{
  "norm_position": "pre",
  "mlp_ratio": 3,
  "fused_qkv": true,
  "positions": "sincos",
  "pooling": "mean",
  "lr": 0.0012
}
Rows from block 5 of a small sound classifier, named by matrix and row number. Rows with one number belong to one neuron. Each number is 200 + 40 x the weight over its row's rms, rounded and kept within 0 to 999. All counts start at 0.
After each neuron's rows are labels from the 100 clips, of 14976, where the neuron reaches its highest value: "responds to" is what is common among them. Only what is clearly more common there than usual is listed. The data: synthesised sound scenes: up to three everyday sounds over a background.
# fc1: MLP up (model.blocks.5.mlp.fc1.weight, 576x192), inputs 0-95
# fc2: MLP down (model.blocks.5.mlp.fc2.weight, 192x576, transposed), outputs 0-95

fc1.260,179,228,164,153,163,227,173,173,207,216,216,179,220,197,221,212,181,207,232,212,254,174,194,73,127,136,118,227,202,162,134,237,133,185,205,194,159,201,257,280,224,254,175,223,227,268,191,252,186,134,248,248,271,234,140,201,239,208,208,179,167,165,188,200,190,191,203,202,171,194,162,250,146,203,157,218,199,146,235,116,267,211,92,129,108,158,127,254,189,169,209,158,143,280,118,228
fc2.260,201,265,222,231,228,245,194,228,203,237,169,251,176,169,169,233,180,234,150,165,165,122,193,247,216,188,209,138,255,201,206,249,206,247,188,200,160,196,153,159,177,163,203,186,168,161,172,124,223,222,183,208,137,262,247,219,206,216,134,203,226,253,218,163,203,166,178,198,174,258,238,147,157,206,201,188,260,206,255,222,193,189,263,283,217,307,288,162,176,175,121,249,241,180,244,170
responds to: fly buzzing

fc1.402,177,144,132,157,254,165,230,209,211,196,190,201,164,216,212,134,184,133,206,183,283,210,206,208,191,217,189,213,149,198,149,211,197,250,215,187,181,184,188,180,173,182,222,231,293,186,196,203,171,306,296,231,190,208,216,174,279,224,188,204,188,202,133,243,209,232,227,234,236,165,175,210,158,189,160,212,187,190,209,206,258,192,204,187,226,186,254,200,245,169,135,191,232,258,188,211
fc2.402,185,148,228,226,168,148,199,217,225,297,211,185,163,223,232,178,218,167,233,222,159,253,121,199,173,201,194,246,161,239,158,146,234,120,228,197,234,210,187,210,226,194,217,236,217,183,203,200,255,143,171,116,213,170,199,214,146,109,212,160,248,210,166,188,205,189,136,160,248,151,119,225,222,171,270,262,195,211,312,187,198,206,201,200,230,190,161,198,136,266,225,183,168,146,179,293
responds to: number of sounds: 3; background: none

fc1.453,231,188,307,169,177,159,179,240,229,186,273,247,222,212,293,146,186,143,202,291,202,296,233,185,169,162,205,204,184,165,168,113,243,142,242,212,225,178,219,236,212,164,230,134,218,248,134,231,216,244,175,151,227,147,163,200,152,173,236,178,225,208,193,166,193,177,142,170,264,222,137,253,249,206,274,216,179,220,221,180,158,215,227,212,212,220,155,210,215,213,172,168,201,138,179,235
fc2.453,155,222,138,245,270,205,242,154,208,163,142,157,145,213,200,203,195,199,172,191,218,156,212,252,217,241,189,181,200,245,268,281,213,258,177,171,169,226,181,175,136,237,142,209,202,146,203,125,211,190,237,223,145,203,238,172,263,222,214,246,139,129,224,239,159,251,251,265,163,139,228,151,149,190,83,171,222,226,155,198,235,180,197,125,175,223,184,210,236,124,176,232,191,259,267,158
responds to: number of sounds: 1; thin (high-pass)

fc1.291,207,157,269,227,166,166,211,248,212,170,244,241,207,240,263,156,259,128,229,224,220,302,227,180,186,186,190,234,191,188,137,134,239,141,233,218,219,168,237,266,225,186,264,208,242,272,170,245,237,201,168,200,216,174,166,233,154,182,217,189,231,197,152,211,303,222,179,158,275,187,173,253,226,182,244,232,144,243,177,173,244,226,249,237,202,239,188,245,163,213,176,168,192,175,157,204
fc2.291,140,192,148,222,239,214,260,119,215,153,199,174,191,199,231,159,184,193,228,232,187,201,206,226,140,259,190,192,155,196,274,310,144,274,229,180,149,178,162,231,128,227,183,204,215,206,251,176,164,220,216,223,187,180,202,197,286,251,230,239,145,134,197,207,157,238,248,268,167,145,204,215,224,159,109,222,200,204,187,147,176,225,205,143,179,227,164,201,212,204,131,198,159,232,218,149
responds to: number of sounds: 1

fc1.100,167,193,149,229,284,184,242,232,242,149,184,136,134,160,172,187,234,187,214,162,218,169,245,218,205,232,150,200,114,192,159,232,201,236,196,242,189,203,194,161,115,163,221,242,178,196,185,202,213,259,215,214,166,214,211,247,233,166,177,211,225,181,189,249,260,189,169,176,208,227,157,174,180,125,195,233,267,203,156,209,212,245,223,185,192,260,200,235,153,239,161,246,224,222,151,244
fc2.100,231,248,286,191,153,250,171,217,180,234,222,251,236,219,198,248,225,217,221,235,95,213,166,219,195,141,268,188,257,190,199,181,194,151,181,218,213,123,229,191,204,146,220,156,174,215,183,233,172,158,147,179,204,217,191,189,134,162,198,176,254,238,211,140,175,154,174,139,224,248,169,178,220,225,290,255,162,222,245,194,113,185,184,196,193,190,197,187,202,176,187,169,153,103,121,238
responds to: fly buzzing

fc1.47,178,135,133,275,266,159,240,184,235,147,194,125,122,169,186,153,172,150,230,162,227,215,242,245,187,226,177,236,174,232,208,220,237,210,236,231,254,216,228,198,133,201,208,231,214,218,198,250,251,242,242,217,160,204,170,209,277,169,174,256,228,179,184,284,192,220,188,211,225,185,157,227,199,132,161,250,277,223,167,191,207,253,206,192,217,197,185,229,190,187,165,202,226,235,140,247
fc2.47,258,237,262,145,148,220,152,247,217,233,185,230,247,186,175,257,212,260,206,216,147,193,195,202,226,165,243,151,264,212,162,149,198,146,163,202,208,150,171,197,261,155,205,150,190,177,153,186,174,133,123,176,229,214,233,243,140,168,161,143,234,222,224,128,180,155,159,185,239,226,113,166,194,276,284,236,181,250,208,271,198,225,185,236,198,126,224,203,157,221,255,182,150,134,190,280
responds to: clock ticking; fly buzzing

fc1.157,165,216,149,186,197,170,174,156,203,206,224,165,163,208,210,177,223,238,235,205,245,202,189,76,128,200,179,272,221,172,210,248,143,220,272,197,150,187,251,262,224,229,206,198,216,264,209,252,181,222,262,214,245,220,113,172,248,198,224,183,162,179,155,222,157,214,250,208,183,175,161,269,123,205,160,225,168,162,199,124,269,193,135,108,129,170,100,205,192,189,160,127,159,238,122,234
fc2.157,221,250,207,235,240,229,151,194,188,256,154,247,189,147,156,200,195,232,183,213,169,150,146,245,240,222,244,124,267,210,205,212,221,227,152,167,197,171,136,155,179,134,213,204,159,150,141,151,209,213,205,206,157,259,247,173,197,186,153,185,234,247,252,186,162,165,162,231,226,270,233,138,201,203,214,199,258,290,246,261,164,199,247,303,242,254,220,179,224,205,174,238,183,159,228,160
responds to: background: none; fly buzzing

fc1.149,146,225,161,228,277,191,167,147,190,187,181,150,155,216,164,214,138,220,263,172,211,179,216,174,176,216,246,205,204,238,279,242,160,215,201,194,133,165,212,197,152,201,187,164,140,251,271,237,202,177,225,198,206,237,205,197,264,172,227,273,160,167,211,223,127,167,266,190,159,180,156,213,158,211,138,270,269,132,210,178,197,188,160,160,170,183,140,167,197,234,237,173,170,233,182,233
fc2.149,240,203,150,146,177,256,201,220,235,158,180,219,202,166,176,216,244,179,170,181,218,156,242,233,200,159,169,225,194,111,155,204,186,212,204,292,230,202,212,182,218,205,197,246,241,224,166,154,238,224,240,211,119,206,210,294,230,268,119,162,213,224,202,163,251,171,178,169,242,236,182,186,176,153,174,175,174,245,136,189,243,286,236,241,217,226,267,277,148,146,187,183,212,225,233,178
responds to: muffled (low-pass)

fc1.99,251,160,207,187,200,182,195,256,182,237,228,279,235,221,284,141,199,189,225,195,234,277,176,144,175,186,197,206,185,202,109,126,243,161,273,147,209,236,210,266,227,215,245,244,257,221,167,237,269,229,230,163,220,108,155,170,217,156,238,222,201,199,210,179,242,225,188,209,241,209,162,240,239,247,193,269,133,266,238,165,226,189,207,185,166,175,155,195,223,152,214,163,261,182,184,257
fc2.99,179,182,109,246,191,227,258,222,189,202,179,179,181,153,152,192,221,195,128,159,248,147,201,243,236,175,113,217,204,166,181,242,203,228,184,189,156,203,244,165,134,250,202,239,215,186,215,149,234,223,252,276,137,257,195,165,246,300,145,242,160,168,242,163,187,237,204,203,194,170,218,185,128,142,169,205,255,172,209,188,206,180,203,187,211,237,193,195,215,156,125,233,244,263,260,171
responds to: quiet level; background: none

fc1.356,233,156,251,162,121,213,143,225,190,203,268,241,256,192,289,155,217,184,208,286,184,278,179,150,172,138,151,219,173,212,152,120,219,132,219,176,200,197,241,233,267,196,247,163,238,221,161,252,184,219,156,172,224,193,182,218,153,162,214,136,207,181,175,121,262,193,136,162,251,190,182,232,222,238,240,232,138,183,215,166,216,226,206,202,192,158,184,209,203,206,224,122,194,161,165,227
fc2.356,148,178,125,234,235,208,245,173,224,165,155,135,135,233,180,168,202,189,179,187,226,180,234,216,158,238,187,198,191,193,267,290,187,256,192,202,144,210,187,189,134,221,161,235,228,196,243,155,230,234,253,233,166,200,203,196,268,241,204,262,183,160,196,221,175,246,241,236,178,184,281,187,140,153,94,166,233,190,135,196,183,220,169,168,153,240,176,234,193,200,151,227,219,270,267,97
responds to: quiet level; background: none

fc1.73,207,194,260,158,91,176,155,240,226,197,276,240,266,226,268,171,212,180,194,286,177,254,191,165,163,127,169,221,189,160,146,105,184,137,225,210,179,187,243,253,262,211,258,164,284,251,144,230,166,178,155,222,199,181,163,218,157,217,189,145,180,169,171,129,274,200,186,153,243,165,203,248,205,224,248,219,143,188,215,167,231,235,170,179,155,154,211,207,184,195,226,133,212,171,156,217
fc2.73,163,182,102,233,264,181,233,178,195,166,130,166,117,154,144,173,208,188,186,165,224,171,220,229,179,291,169,168,200,216,201,280,209,279,195,195,169,230,167,169,147,195,190,217,215,165,200,188,200,280,275,234,166,227,220,192,301,209,175,220,174,192,200,257,169,214,229,253,172,184,272,173,177,156,106,152,272,220,162,199,216,187,227,196,179,257,219,209,230,177,146,241,236,257,190,131
responds to: number of sounds: 1; bird chirping; first sound: bird chirping

fc1.164,182,127,174,182,196,167,212,244,173,236,215,185,201,207,225,110,228,128,257,233,219,242,176,203,169,189,112,213,122,194,134,154,210,222,275,184,208,217,197,200,231,180,281,225,306,206,200,241,191,255,232,227,211,172,212,158,229,183,191,145,177,181,163,194,238,243,166,227,262,140,158,243,226,177,180,257,195,211,236,151,201,169,196,188,221,193,198,190,219,182,145,189,171,217,127,255
fc2.164,179,211,217,172,182,176,209,194,163,282,193,159,228,214,240,212,169,170,163,175,176,198,142,167,220,180,171,189,167,158,170,187,189,133,218,196,178,186,216,182,201,232,206,236,195,201,165,205,132,192,182,154,262,238,225,162,171,254,270,157,200,140,215,196,208,147,187,184,191,163,145,177,151,196,288,255,165,240,318,193,245,155,153,118,162,126,138,211,195,195,224,225,209,142,196,284
responds to: number of sounds: 3; background: none

fc1.236,189,122,181,184,232,174,235,263,208,178,196,194,191,234,198,102,256,150,204,225,238,200,210,204,170,228,139,221,168,193,172,220,249,247,256,201,252,217,197,233,171,158,266,204,226,208,188,214,251,273,263,196,149,136,198,187,233,186,163,205,208,197,151,200,217,230,172,221,243,185,164,255,237,150,194,217,261,236,197,189,200,214,238,217,240,220,217,223,211,189,97,178,227,195,197,221
fc2.236,249,212,236,195,161,221,169,210,145,304,265,244,266,202,241,223,184,235,138,216,215,185,135,210,193,163,241,266,257,220,169,163,250,143,246,131,232,265,205,247,183,272,204,176,211,242,183,183,159,143,181,198,202,204,162,125,157,212,184,173,195,224,194,188,219,209,220,233,200,231,162,239,168,262,260,193,184,249,298,175,219,96,275,207,238,131,189,119,263,122,242,146,247,157,242,217
responds to: clock ticking

fc1.258,223,116,242,205,199,120,225,270,220,186,226,229,209,218,270,145,182,161,220,232,208,273,213,173,172,183,189,255,160,217,182,107,248,149,251,212,245,218,205,232,219,153,256,217,247,208,234,239,269,185,181,139,234,118,190,204,158,125,250,190,222,192,167,193,219,217,129,186,266,183,191,225,255,227,255,230,190,221,184,181,141,217,217,186,220,179,187,218,198,205,243,199,236,162,171,222
fc2.258,130,267,168,199,203,219,192,136,221,179,184,175,183,224,177,204,155,191,172,197,202,155,222,240,206,197,213,184,220,213,225,264,161,264,213,210,136,152,214,216,130,221,162,153,196,209,182,150,178,186,234,257,142,199,168,237,278,288,184,264,132,115,183,197,196,153,234,180,153,179,255,188,157,214,118,185,234,196,167,162,228,197,227,232,181,227,185,216,145,179,131,214,208,263,220,149
responds to: thin (high-pass)

fc1.343,154,116,160,293,257,139,217,187,201,153,216,120,116,228,218,130,249,148,247,227,246,196,209,206,164,227,121,241,163,246,224,229,206,235,215,226,208,227,206,230,133,182,206,262,206,215,220,205,262,247,266,203,175,154,169,201,256,204,199,238,205,194,152,224,199,223,203,226,177,217,144,199,200,159,182,269,262,216,157,163,197,211,234,195,193,219,161,237,204,228,131,186,247,226,155,262
fc2.343,257,251,184,118,189,273,145,224,200,165,202,260,233,166,168,276,199,248,235,208,187,151,198,188,249,180,187,175,255,198,186,220,198,171,151,193,212,228,169,161,247,173,189,181,230,161,163,171,169,121,172,154,199,208,270,211,192,215,173,131,224,231,221,182,163,155,155,197,215,201,108,121,142,227,245,247,227,192,179,268,194,212,160,224,262,187,263,182,196,205,220,208,152,149,189,297
responds to: clock ticking; fly buzzing

fc1.122,232,182,276,135,100,190,165,239,209,186,264,274,261,175,288,151,178,178,201,288,198,269,205,162,180,107,175,238,166,135,134,117,196,152,241,202,204,197,247,236,247,202,228,182,271,257,148,257,195,189,180,193,189,166,175,222,148,222,206,146,194,151,217,112,259,213,174,156,250,158,187,250,191,211,261,236,155,198,221,146,209,216,192,184,185,169,214,232,186,156,194,147,185,178,176,219
fc2.122,130,193,115,259,267,171,218,169,198,177,153,171,122,213,170,180,215,169,203,169,225,214,226,213,168,247,182,168,187,197,246,291,184,309,198,190,163,196,195,185,156,186,183,208,195,172,189,183,192,235,272,224,168,196,219,195,302,227,214,259,162,161,189,234,170,212,232,263,138,180,288,192,166,166,79,165,214,200,146,195,208,199,199,186,167,229,179,231,214,192,120,221,209,250,226,114
responds to: number of sounds: 1; text has "quiet"; bird chirping; first sound: bird chirping

fc1.494,187,122,143,226,240,141,222,238,211,163,217,172,162,200,244,102,201,125,200,226,232,237,224,181,162,229,145,256,138,178,167,223,221,243,267,220,229,211,217,219,186,163,242,219,215,230,230,231,241,261,264,167,206,148,153,199,256,187,204,199,209,173,144,235,200,214,170,202,245,141,202,267,221,137,182,216,224,222,168,161,187,213,210,185,224,176,188,216,200,207,148,182,206,223,171,210
fc2.494,239,226,238,200,161,222,123,193,168,258,245,257,242,178,224,236,235,267,235,222,175,209,113,231,189,168,233,205,248,208,207,163,202,166,221,158,218,183,194,233,267,180,181,157,221,195,187,173,179,113,154,171,228,178,201,180,182,181,206,157,210,271,234,161,165,161,205,199,202,243,83,223,234,248,245,274,147,234,286,208,231,169,249,197,195,213,203,158,222,177,243,145,169,192,195,306
responds to: clock ticking

fc1.566,205,212,303,152,88,206,136,247,204,192,271,327,262,226,265,190,264,182,220,292,182,205,219,194,210,137,237,171,214,153,159,89,217,132,185,166,150,171,205,244,236,205,264,165,263,210,161,252,160,232,145,253,195,249,212,212,139,222,193,170,185,182,209,115,230,174,224,147,247,180,172,215,170,250,234,212,185,196,228,200,223,203,201,218,162,183,209,209,158,198,192,156,178,167,177,224
fc2.566,221,167,142,246,273,220,200,204,190,178,105,164,144,165,133,208,159,193,206,110,217,135,212,208,251,261,181,142,193,178,211,260,223,252,176,204,234,234,160,145,172,210,178,250,180,127,181,171,230,218,240,197,128,253,248,187,257,169,145,213,239,223,220,273,161,230,244,260,210,221,251,142,128,170,144,150,288,273,172,253,204,227,202,246,202,230,216,205,222,185,224,250,220,212,251,159
responds to: number of sounds: 1; background: none; bird chirping; first sound: bird chirping

fc1.428,159,156,210,189,175,114,234,216,206,231,208,179,162,223,247,148,226,146,292,223,256,247,186,88,150,245,190,221,168,213,187,191,196,206,254,181,165,228,196,233,199,227,203,246,280,216,244,285,228,227,264,196,249,177,158,154,246,226,228,173,186,166,146,242,248,242,230,231,175,174,107,261,219,206,185,291,142,194,221,145,265,157,182,183,129,172,116,190,260,218,166,250,172,231,129,294
fc2.428,238,188,176,141,217,223,205,204,137,270,175,206,203,161,199,199,177,223,125,137,192,203,145,197,214,175,152,197,173,172,162,169,212,171,212,197,196,237,202,128,195,268,148,270,201,169,156,268,219,186,231,224,188,284,255,131,148,225,185,148,233,175,224,179,201,228,190,189,225,193,65,168,143,152,233,245,235,181,287,259,198,133,161,180,184,164,253,191,219,112,215,155,228,179,154,277
responds to: number of sounds: 3; background: none

fc1.320,242,179,220,140,107,241,170,267,192,245,244,242,261,232,223,191,251,213,203,246,179,220,197,177,220,153,175,207,202,178,102,127,237,128,203,197,233,211,215,195,268,186,236,185,270,214,143,233,223,190,160,202,194,208,207,223,131,177,164,150,229,225,207,127,259,183,138,185,278,222,175,206,237,210,257,206,167,241,222,196,179,221,215,207,190,197,251,190,196,212,236,179,199,142,180,222
fc2.320,182,195,128,227,236,231,241,173,200,149,155,159,143,184,137,182,176,188,151,139,215,156,231,194,213,247,162,184,176,217,225,283,198,256,164,230,184,195,169,158,168,216,182,229,197,169,200,177,206,218,219,230,189,229,250,215,242,218,209,284,206,199,223,222,180,243,238,223,131,224,361,169,183,126,135,87,240,177,165,222,199,229,202,186,192,257,211,223,212,181,185,250,250,235,217,30
responds to: quiet level

fc1.329,150,165,145,182,233,169,228,185,165,228,168,169,181,220,170,114,197,155,217,186,274,204,205,215,203,230,185,169,146,176,190,233,203,264,171,185,156,220,181,163,158,191,220,223,266,195,215,220,175,311,285,216,196,221,206,166,284,198,199,216,155,201,136,233,198,235,256,241,203,197,164,194,172,162,147,232,215,181,204,208,236,181,168,189,180,183,207,182,222,242,122,224,266,239,164,244
fc2.329,165,149,236,218,170,173,243,196,139,339,182,142,145,211,215,158,251,175,190,227,235,227,91,184,126,249,195,224,168,219,169,163,231,206,232,226,183,176,204,200,189,182,238,235,209,222,193,241,208,218,164,181,153,205,199,166,179,124,219,175,225,190,150,239,242,263,116,195,239,168,169,234,206,179,245,224,218,228,330,164,187,162,203,204,215,237,184,169,196,270,200,194,224,198,156,218
responds to: number of sounds: 3; background: none

fc1.387,213,177,257,157,124,190,141,236,218,219,274,228,269,228,262,177,229,227,208,261,211,262,184,170,173,118,185,226,179,171,127,105,215,140,212,182,196,193,238,241,266,181,233,159,263,246,153,253,198,178,163,201,203,178,178,217,168,174,179,136,237,174,196,128,274,166,175,150,271,184,155,234,232,254,237,198,157,205,208,161,193,243,182,166,149,208,207,211,191,199,229,151,195,151,145,224
fc2.387,156,191,117,228,252,202,230,177,181,176,142,181,133,154,158,180,215,178,159,174,235,159,214,257,204,247,170,191,214,183,218,297,172,279,211,177,169,217,164,142,162,212,225,226,217,175,195,151,200,276,274,248,193,229,220,187,280,269,204,218,167,199,261,241,160,210,222,262,168,164,238,201,179,147,90,133,255,219,180,199,215,198,223,226,193,250,198,198,250,163,126,257,195,253,263,134
responds to: number of sounds: 1; quiet level; background: none; bird chirping

fc1.217,241,163,230,166,157,187,192,251,186,251,211,229,221,191,230,158,245,157,232,193,203,199,163,200,232,188,155,186,163,169,99,96,222,130,226,175,228,269,180,197,243,199,272,218,297,167,154,237,200,203,194,163,215,190,192,210,143,172,192,150,213,241,220,202,275,221,162,207,252,239,165,193,186,204,245,212,184,216,249,222,211,187,208,209,239,154,243,212,218,234,219,183,207,185,163,243
fc2.217,135,225,169,237,228,200,230,178,224,152,219,151,144,188,183,212,177,209,136,154,216,169,242,206,191,194,177,197,228,164,217,291,212,206,192,237,182,167,219,190,126,223,161,211,193,221,214,255,211,219,235,245,148,227,183,180,215,197,259,243,193,173,194,197,171,201,233,193,158,216,372,205,174,172,149,61,222,155,174,171,216,204,187,146,176,256,183,245,189,200,159,177,242,220,192,34
responds to: quiet level; number of sounds: 3; background: none

fc1.102,160,119,147,224,237,134,219,213,213,172,199,152,136,194,249,127,171,159,231,183,232,214,200,207,153,229,143,281,134,194,197,199,209,234,265,216,239,229,227,231,154,188,212,245,210,240,238,221,251,241,272,184,214,123,178,189,264,183,187,207,213,179,172,269,191,252,166,203,219,182,163,250,219,151,185,234,230,193,162,168,209,206,194,200,245,192,171,229,202,194,165,186,212,204,153,238
fc2.102,232,245,250,172,165,234,109,202,186,223,200,248,244,174,171,227,199,223,204,232,181,157,155,216,233,185,235,223,225,176,132,203,172,166,174,150,176,164,173,217,221,201,184,141,213,180,139,138,111,148,149,181,225,216,234,187,153,239,164,188,201,209,237,170,162,140,185,202,185,203,95,189,157,271,264,253,213,244,236,226,223,173,225,246,213,137,225,188,199,218,228,204,121,130,257,311
responds to: clock ticking; fly buzzing

fc1.171,173,234,212,198,184,163,163,199,165,228,254,198,156,200,222,210,199,219,308,231,263,229,175,149,103,212,193,260,227,248,208,243,181,210,241,178,189,172,205,304,223,194,176,183,135,224,216,244,196,189,256,208,272,140,134,158,229,213,288,213,157,198,191,201,204,213,210,244,177,232,120,249,183,210,140,324,204,168,216,125,215,145,187,167,159,204,110,216,245,203,190,153,151,206,128,297
fc2.171,265,266,163,222,221,206,172,233,143,276,237,261,225,181,233,240,140,262,103,208,190,160,106,222,176,189,172,243,203,208,192,204,185,204,217,144,240,195,169,147,195,199,157,216,157,212,204,160,257,107,192,223,238,257,208,159,207,236,227,194,210,183,290,131,141,160,170,157,197,243,254,178,184,111,207,217,184,219,315,240,158,176,202,159,201,181,191,177,221,101,223,193,157,161,246,184
responds to: thin (high-pass)

fc1.234,144,154,181,159,148,190,232,233,209,196,197,198,189,230,224,149,317,156,228,259,232,237,205,153,170,212,151,205,162,180,145,212,203,241,216,202,191,190,221,225,202,144,271,217,267,216,169,246,201,264,276,202,176,234,165,189,278,225,166,156,192,167,139,192,250,227,192,219,247,184,167,248,214,183,169,221,183,249,212,153,263,191,208,208,197,245,215,211,231,189,78,160,215,216,170,232
fc2.234,247,203,219,188,196,173,208,206,154,301,200,193,206,175,232,199,92,243,173,211,220,173,108,134,206,201,199,221,207,252,215,186,195,120,208,138,234,259,199,213,172,268,156,218,198,179,186,204,233,153,212,181,259,220,194,165,162,199,234,162,201,201,208,229,115,175,209,191,215,166,129,238,140,199,273,263,178,163,309,196,217,149,109,155,183,99,156,157,217,203,268,178,227,200,211,305
responds to: number of sounds: 3; quiet level

fc1.524,179,176,214,226,197,202,208,235,196,193,238,200,212,264,192,112,208,158,257,243,264,208,188,185,152,203,219,237,159,202,150,175,226,233,272,182,182,215,211,256,139,213,224,191,281,223,210,244,235,274,269,250,150,110,155,181,245,209,188,256,181,166,129,201,227,245,227,229,227,230,143,270,198,208,173,245,200,221,210,164,244,185,225,232,166,216,178,184,214,163,112,198,223,201,133,251
fc2.524,232,214,168,196,238,237,185,187,189,213,143,198,215,140,189,241,155,243,196,120,196,138,197,203,257,219,192,151,215,209,190,176,236,153,166,162,206,225,212,136,180,280,157,207,198,180,210,215,177,156,216,207,151,262,246,194,215,213,159,188,194,218,241,241,241,176,250,177,169,185,95,161,113,172,182,252,233,146,208,254,243,167,183,178,223,193,285,169,228,210,249,226,250,232,209,336
responds to: quiet level; background: none

fc1.114,147,152,187,164,238,169,246,232,231,224,178,195,187,226,173,105,214,136,218,179,261,197,185,170,183,220,177,186,150,182,179,225,192,245,201,206,160,207,199,194,179,205,218,219,258,195,211,205,181,320,283,250,181,208,177,186,252,237,197,234,165,183,114,205,225,217,228,215,191,178,187,225,140,146,145,225,182,176,219,224,275,189,194,185,200,239,200,203,238,241,105,195,267,252,180,236
fc2.114,166,168,209,250,209,152,184,225,187,327,211,161,142,194,202,164,203,183,232,257,191,198,104,173,218,205,220,218,220,181,189,195,266,210,195,214,224,199,245,225,176,118,250,207,194,230,173,247,224,215,220,144,145,183,202,162,211,123,198,157,230,216,172,215,190,216,149,217,243,160,231,244,215,200,216,242,266,202,351,176,145,127,218,208,215,188,191,166,172,278,170,180,123,146,166,169
responds to: background: none; number of sounds: 3

fc1.235,215,155,267,287,178,147,216,255,232,150,234,227,188,200,252,120,225,133,198,297,182,291,251,251,201,194,195,212,187,216,161,176,258,198,253,217,229,218,215,214,215,139,224,221,225,235,163,243,284,264,218,175,162,90,160,198,183,130,204,195,218,210,181,197,223,224,160,191,254,183,185,257,275,217,224,220,232,268,173,196,177,222,259,254,222,248,218,245,201,168,130,194,202,123,164,227
fc2.235,162,200,192,189,238,221,199,158,139,224,211,146,237,253,210,233,163,201,266,205,237,172,162,216,206,210,185,239,181,182,235,292,163,268,197,167,158,199,179,183,107,263,116,230,203,196,198,183,195,221,228,228,151,210,233,231,231,260,185,256,168,134,183,204,204,207,245,184,178,201,45,161,163,156,147,288,178,168,205,179,234,199,180,128,145,176,173,158,189,226,142,178,252,237,162,335
responds to: number of sounds: 1; background: none

fc1.264,248,184,219,143,152,215,180,266,188,242,214,269,246,199,246,184,238,185,199,225,191,220,175,189,221,164,145,170,187,188,111,99,222,135,196,160,220,238,188,190,267,193,261,213,267,190,162,210,196,157,196,193,230,210,209,206,128,155,192,120,215,222,234,144,288,199,120,197,264,221,180,199,232,193,267,210,159,235,247,205,212,188,172,208,220,150,207,185,209,218,229,158,210,161,183,226
fc2.264,166,217,152,210,211,204,238,172,223,166,207,138,178,215,193,203,205,235,149,198,197,154,262,213,195,220,170,204,196,184,206,255,179,231,220,235,180,168,234,199,134,227,152,203,184,199,222,229,196,205,246,227,203,214,206,228,232,221,219,221,169,197,224,176,162,211,221,184,161,192,407,224,185,147,149,55,230,191,152,185,194,225,198,168,187,259,186,241,209,174,125,205,245,237,199,8
responds to: quiet level; number of sounds: 3; background: none